Rows from block 5, named by matrix and row number. Rows with one number belong to one neuron. Each number is 128 + 32 x the weight over its row's rms, rounded and kept within 0 to 255. All counts start at 0. Numbers have three digits each. After the name is the row's rms in percent of the matrix's.
# fc1: MLP up (model.blocks.5.mlp.fc1.weight, 480x160), inputs 0-79
# fc2: MLP down (model.blocks.5.mlp.fc2.weight, 160x480, transposed), outputs 0-79
fc1.344 105:124121126113193127101162117167130139117127129130100125157135103124130120063170132125114122168123120152126125119155189127033083129100128112126129129255148128239129114121145134129075119128097127139122125097121131128131151117107076138079110127
fc2.344 101:071171121102181135137128092132115126147132150127084121128098117072175115126137118118072130147130111106133158173120127131130104126166151211123201089152129127133168096133124123131129124090131138137161088145126109030137152122123132119094127107
fc1.345 083:123128138149132112127124115124085126192147133120131111129153129125130147134119129130108150156082104048156092138156127122130130103129116067041128127122084105132155129130111130108082134106117151082162124127128136141112150145128104122125132148
fc2.345 069:127204133127148131135126133169145112121118158127054122191088127114128128106147130160128128131140147170255119124101126139097128135164129127126132118111127171201171122122139131132132124163155123148129078040104137129125212113129085171014163020
fc1.346 113:127108099130129113110133107130064127129152076135140129132142041129115091126133126123121122067069115154125122210128120169102112185097118137126126129160115112128150118136059125121129127142186201157130083089136149074128109255130128137132117125
fc2.346 110:133128128129180051134050130187117126143130137118126105126134124113121121132129127190128126173045129136097070108143130000129129116137127115145086096114132180088092224155114126128090173126074124120062112088134143136149106137128203129139119130
fc1.347 097:124159155115109121155127123159135131165130137124092080152136045123186131132023137129129154090129180154121104154128145100138089096126065128136133136113187130131133110062119119130139136129120138119025123131159124058124106133118084116125121136
fc2.347 076:161192120128128147130120123127128132116127180126125114132127106134132126186124151107175121162157235206232148112127165137129086151134143109129127129118114140163116126068094047132129174126125128175133159153115127144099122169111137140105134180
fc1.348 112:121159138113130126129151119171101132139255125169119117122088121130132127130127160144122129119142131128135132128126127123130003128130060123214127136134116159127133194045094084170114152132128127132152142126084086162092124128194129128117128150
fc2.348 094:048128066128123160120128127130071158147026124125131148128107122094135141128052123221137126113119080124131127123128130112108053127126132122097110163176125129108116111135201117134137059127135130129140111118152133127126176116129126158140142116
fc1.349 091:108132156127122218158051127137151181119142096127131117131061098144133128146155132152143142152128106139137114082078211121120040164129136125158132181059127180137143137128143117126178108135145127125121084100115097133152130138132120161128118177
fc2.349 086:056202122144159073128125123102136141175129142118126155147136173126146107120121124117115141162129102165112146119128114146156128095134159240130126118150138127136094180154128082127109207127159110135121097128126132121127102134151154144103145107
fc1.350 083:140102122133191138132126144128117133102129108079097141128129027097123127138126139134128127085124095111196107125130133134033023175127134081127129127155121242131128122136118129132130115134146129137020061100248120131162181131124032148115115136
fc2.350 087:127132086131162145071128119189120141138086098127130167128129125076133147135119130181117126130101127091186092145123128128146123140126133109117202128189153120121128127155129131127130128116127132114065088127108139121143126129084127134081135131
fc1.351 099:128136118127154091142154145116123128134103118134130154106131130148122117119084040116075131092095099156114115137131116138121130186114137144129125120208112132119216164127127129124104141125255128128110141126139143159133101128141117141128137199
fc2.351 086:134159129129123169121128116139124142128133126129131041194138130101115153168131145130124172073143122073222112132126130129124131137173045127109146128126144127134126115140176153078158120210116131195124131132129139127132116115121124150126140112
fc1.352 113:092129162120142156122138156239128150096195128111110129066132113135127158088127129133128117096144094099122130127161130128145106130144085106091165128124128175157137138081112132200137128018097126143120128111130119128128131109149129098132127143
fc2.352 171:092128128130213125127137128119100132128113094152116127142148197130150122111083115133093132154095127126121142127130157102159104124117174128124125153207063078118065132154146218127128144130069082114063084092082155123126095125166154188163105128
fc1.353 086:137144121102141146255133133191135128148125124134159128060129127128129114127118082107158205126146128127059128130125143127121169129083130126130161133129167127132108143108143163132134103114132151109133130129123116136127026120127128169124121166
fc2.353 073:142109036097181099136104015156137161106145127132124126138078129177130212124120133124127141141118212098124106110132125121108107132127087073145128141126122117090114143139122202112115169132135174139090126157103129130178148134128127175032122107
fc1.354 106:130130135104122255151135183118088118084125131136130133185126123120136113132151144132165128174109205109128128120084186136138130138090119129141135127125125137124125121106129127125255126105117128100118129121128129119097024169136135142085075173
fc2.354 109:124138128181128117132116129125089096100124050128154088129176128051144114127081025134025207129069103109069095127119142125134126083099128131126126117175198121117121134240128129121126136125120118130117033110133126054051073100125134103133128116
fc1.355 104:116129146149130115132155130183137170122185106124117110148152132196114124122189121128128130135112124129220128119170134127052087198131124129111138129136129089130139128131156107132216127097125217105100128117156134159128141117155123100143124151
fc2.355 122:128099140139098128119089135128041129138154150117199137145133119138124105129114166129127128099180139125122135130165127196132204146167136136126148097110142127158121124113163121087116088127129130163191229172128128131201127124138130144093148131
fc1.356 107:169127203041189127129194130123106101123175136127138127128082116128127119102243086158123163132126152120132129255099134128150124112135130099128128126140181076116122184190105134151073129120039113131139122176171089143128134090142086100087107143
fc2.356 099:129126101118137126125119096169134138125253164131091165131121127142100143127128141123147128126097120106156123127129129129104141165132064167153148165097114157061132055181081130128135144129248110112124020133120125132158160128132121158136000128
fc1.357 072:130116130126092130113168106096065127105122166096136095123133130159081198126129065129123133130166144125114164125132096143127079125121121084129129127074134120117106132161135134122176129028000117125134140097121125151066129149104127120145140154
fc2.357 068:120128127129079131144144128125127009120126138132116121136122095127157144130105130125130142109130129163136128133126133076140129136120118120122127128128132131128146168116130013129044125159153102130126185138116133136127129127164097116122120127
fc1.358 086:132020130135130117128126183100101141083134118128164134085144128187136147128248104125111189135124053159145191148107123126109156192059150114138132135187126139129209207128131125127000127115124129133126108181125105154099127114119187133137130124
fc2.358 068:119215167143135255166125123090129126125038113127112120149121149029180083146093198087133127080126132117210098116082128129130167149103146130100108129125099126156133054116124000131162127127055121127148126134135126130128127133121127129041118120
fc1.359 094:115195131123159147209157148120156159129129113130111150040117129109180131124120109132130127150133160128125117105132249126140124136126128129128129164140066235128068128106133143140114075110148134164129134160113118159130000110144162223138128168
fc2.359 109:119181096102109137136138141134128071139088113110143146119152055133108109148132119118120047176127129126139113128094120133066128125142162181167183128151178127120128098129108092178103123071241159105127129135131145083208171093113097098124107186
fc1.360 132:128097161121131122129128233129101125115118118142160142136155033131154130053119129129127206126124151128116098127125156124123111125083126097120148143163144164138145197087128128126154142128124131153144080086163122129126132131129126158127128122
fc2.360 155:214160133118128040127128145140124098072123116163154136124131122117069189194113121121149129209117083089144090114136154136127128122149129050146136130127135140116147144107139127103129108125140134059109147092034136214118128153128131116177151155
fc1.361 090:124040071085136152138130153114089122119127145142047125145126065177113104126198098103128122116126128028127100121127128125128127131167130130128128206158118114125199172059123121131125127129122128095127094099128058123123121108093117126124099125
fc2.361 101:132156148126144128136153130131135139133195125134072103160174158096143134029122139135139109121137128038071123168131128130124136132123104128124142249122140144120175099151118052127116084136127149140081129123091133128157125106128128073121128099
fc1.362 122:134235129113125176118128098134108129134101133051019126135201083129141124115021177129175137149132123090133111131144129129153107126070105128126149127130129059133104117142120133129190129073187157126091128153136043121082123166055155169148145169
fc2.362 115:131194130114128112250201163128085116125153112122131180122131138128122146128130129145114141127087129053095127136160148129087143127163130130086058131127128230133098171154157115131066110128037153135126104130129136119128107078128100111159022128
fc1.363 090:102122121128131104130127127164125144120127157133092122130131128225131127114143091131112123132120123106128131132206132140130112126125138123057139130119145099121164156128129128254110105000115137154116134104129123139127137103135131119136066130
fc2.363 088:092124132126144125114125123117125145116094056175100123123117223125128128110116061133131130160087054073113142128154149125144084112137134112155083120142126138103070140140131124176139127130123103125102022060178131101136125141148129177142101186
fc1.364 113:125108115122078147131185113198055140119159125155098082129099124129129128107125091127130110153157131137146155144159123118122138198110123148129126129153196128134094153039134130127114067128152126130115129131112125138116122127116123076045080127
fc2.364 111:121026120141144126052129142115123115116119085134126124132105123128132117155125136127208109152184111147128141139127165129124044059046145078174136131123122136124127121083193116131128151128084099158072132125139118135092126140129125128129128128
fc1.365 108:131100122042116208122185160138125144063126131121138087148131034140128160068136099126142139153100135095110087170128128103183099129164130127120201128100158112136126136125119132127189129124133129177123120096132070132117083131197125123139132128
fc2.365 130:133114088122167127075151019132051143099133096117110120112118126159148101130160123127091128128085129106122147167095126150127121190129126143095126133184129141126123121119092179118128167134132071134139102165159131135210129095106128061108033125
fc1.366 116:128199118091127125131153093133093129136116129107122098143134128136083138109153138128136128126125146152121068128127128151153125086161122124114164129255184106127140053130111133156128132130038094140113119144132113093126134115130127039170129125
fc2.366 124:115164133043135126132113111165130118128130099127068125127121127178106113067126095144125062136126129115157138164130140121094134177111119161130101136054092154090114162138088139146094048127189224106134092172143142097127195131174067160119124167
fc1.367 093:136128106126158174125128167156076134134136125144164145089140111136122167123077126088127115127117060106164183127130119114127165168154129108122129124129131126136110125119123134128140212104154169126156073132132125157129123131135131130148129156
fc2.367 094:150128151141129139166128083207123123128127161127074146152103186108056115128109153129168135136150125128005092134140128129132126084146131147149142042138044172139083187127116062076127129144130154089129140128127113139135110157149130147176163143
fc1.368 120:097092160166152124126170117136111130116151127130156192147127127136116140127159132128114127117137066114126095188133125126160110175125122101130255128131127150128124103141136097124255126128123169160129131104068153104109126127123123116130173127
fc2.368 105:109127128129129136161138136127093118115128129118151111122210125123133126131127127130127204129165128126130227163166128128114046134128143131109131125122081135084070127114096131128160129127135133131243123190127131119126129113106132168131183129
fc1.369 134:126109128122109128128130187127124125138197126129140158131135092135146160130176103116152150144132107137084088143176127125128130130057123186167128127209111110127125129142086132165130049126126131097149107128172077127147108131185132143122137112
fc2.369 133:095031129177129094096142109136156124031121094085129128130132146157101127132129156128150137109124088093087117132137116197141121110108128060127143126168129162096156129129208097128096129131128110149109186161139131134150121126129101151130128126
fc1.370 103:136122114154132098126126172137128155115115131131135117180130120056144127129128138117143130127136123129155087094150235053113104130109133111129122254127092092255188145138081131119255141133124177104070131149203130134129162135126130070129125110
fc2.370 110:088128134142160204129126122128126124135126125128128024134128111116159125130116124133114127121119133117137183155069128121048143150138135144067155114156120138177120065132054185131138090127107133143121139131133151124139201080127135127000145091
fc1.371 109:101105161117123097123128165129126127105124124100139213052122127137126138185119129133164127118180090109126129128168107103124128128134115118110157121140140142123123124082069129128130129128137129121156032125126101159128115130136194230108123114
fc2.371 117:112077129131127007138128169063129106108128116128129136091158129128120130072128116116124128126178070127092130085208128128128127093126166106170128058131141133128129187056153103128125128114127093091128120128135129128128128134122128128119151149
fc1.372 091:146128106186136103088131141130128140160124130084162174130148134200126162131131047133118116032122118107125133122124115147124130129117130035126123126130108100139106188165108130122143128076138123129173124128161129141134143161126141130118155126
fc2.372 102:132123128122127157118142155129137086127117131106139073128130100148136224128128138123109128151139141162129161131070125129099178137133118160132128090116131131151140128149132129081133125124118173129142132128091183132139064124152056095075123153
fc1.373 079:146118062096127088128065124126117124131136125117109131172129131130122129102172096121124128100052089068165091125124124006128127121137127135105122117174136130162128191141144138127127123114124132129114126059130122128128132136115076139034102127
fc2.373 077:122127122110129192156203126134130068129112088131142124203135127096142145155125130145142128143000119115134127128128143214120131105140129115140125113127148154120120136153120124168151165128119134110124097134166161126127126044086124120107162128
fc1.374 093:139136087134133140112137046133014167125105126121125129137130125239123153130138126123090096177132116138031126154155126153144132113096130122129125131200143036120116094137100173156124191128119126133128123134131101141111131118126074117169064144
fc2.374 082:128137093155141111132099123138128128119144112158123133139109128127133149073137141237135074122127119128079166165115173161103120096079129092127131138095127199153131155131126141119111115135142210125101128083137159143129149128136020155128113128
fc1.375 095:145112130140128147173219074183121127188139128128141180125095121130100109138151118119093137128136121153128083132100183155142166130139137129106147128103109129130123100091128152129129125129128144129140127125100142029125119150135083131148127130
fc2.375 084:145044127105100125124125239125129085122092128122171128194102129137123143136148054107123115131148129129141159112126116113080155119124128133128134128090129110128115188139127107089128128126116139139138154132000180118130145118133106152129144161
fc1.376 096:139174153127125138122129120126129113117170131143138116127017129120117128102125134204125128153132164126131128121123141102138000060140128131205127126130122131125125107069121083128113123127130128104135133141132123082128118120150132122119115128
fc2.376 067:126180117127122128122127125126087121172119126128156166128008114100129141129120217127128125128136127167144120128126208127155084140000131128153119148128148029137123128121131083130167036122157131136137093130123131139127134125144233157132151130
fc1.377 095:120130124149154126139154129159127127128136093126128134122128129149128128099124086122125109134129124150160123122125192134068106133119134130127126126150129105129185118127129124198125130000137129135132181124133127113133127128126121133134126131
fc2.377 096:120130133130125111133128127203163110124118094123178132129129081116109137125085124131129133173074121128120044170126128129137111093127112122194128126084131129132130147129132044190118159088133133134159147133134111147118129124038129173141153095
fc1.378 106:150124131147142199162120129161125156131071106145059080045154070145126094124116080130133125099161130131136139087100124134128127154122129142140128125133084192129138129129127122128232117119113129091080128139138120120129074107100179141149138147
fc2.378 107:115160142086172081130129104128128175112154126125129110128132116168130017131161120102121097127129158128084141098149131113094132138163134233199066127161038130128127139129069000129128129126089125113115080137146124126189127153139125141185054146
fc1.379 096:024124127168135128122137129128114142122127072084127147126113131122129127129108133135124098151160153099126128131157132163255129094133129129128130126109123095126162123131125107178126025108137131123165124096079131136125117122141134130095130156
fc2.379 098:122083139136128163102138066128094132127126124097086130134172112076144146137127134101100223128130128085178186130121128127149135128145128126112128128124139255126241116128113131127129086169124132133127119133119155062149151122125137120088103130
fc1.380 094:125031164128134130128128127169113157113130153141148097075174124174079125000135128107127069125137134151140158151126079124135130112135157145128110127187198133165099169129128147159110136130106128096113138134158135127074120117132118128150171112
fc2.380 092:127166126151094103112128151149144018145061133115166125128113152079105173242121136105104077114129106127120049151090111103123150100126124123105144096167150133130088156118128077107125136103131061136139140093099133122131060084206148129139190106
fc1.381 095:133144057107127150121126125158132134133102107141122094119184130130130117125054145019143144161146122104124080117193126178127127130107129155119127128172129127134161130131136134165127128128141255109122111110178119179128127078016131136118171131
fc2.381 071:091116154071127128183100089121107127153126135127141136130188090134255121130043126166110128124125128128173235161124129135127130115040131125126123178066143129166141131088133005121137130128073152165143138122127124198131160129127103133125126104
fc1.382 090:126118132127130124114147081118131128126127168130106077165155131124137127056105126131053157128127091133103115108125141128125130093129112128129127128216121155156101161104160114128019127115127124129074113193127131169128130053084155144060141132
fc2.382 097:000182127143153142146115087131116172127132126106126097155125121042148109155124076130069136095111110130133139145125098134126130128129150157051135100135130105140098051101101082128151125110122047145164132129132077019144148127165145115100146065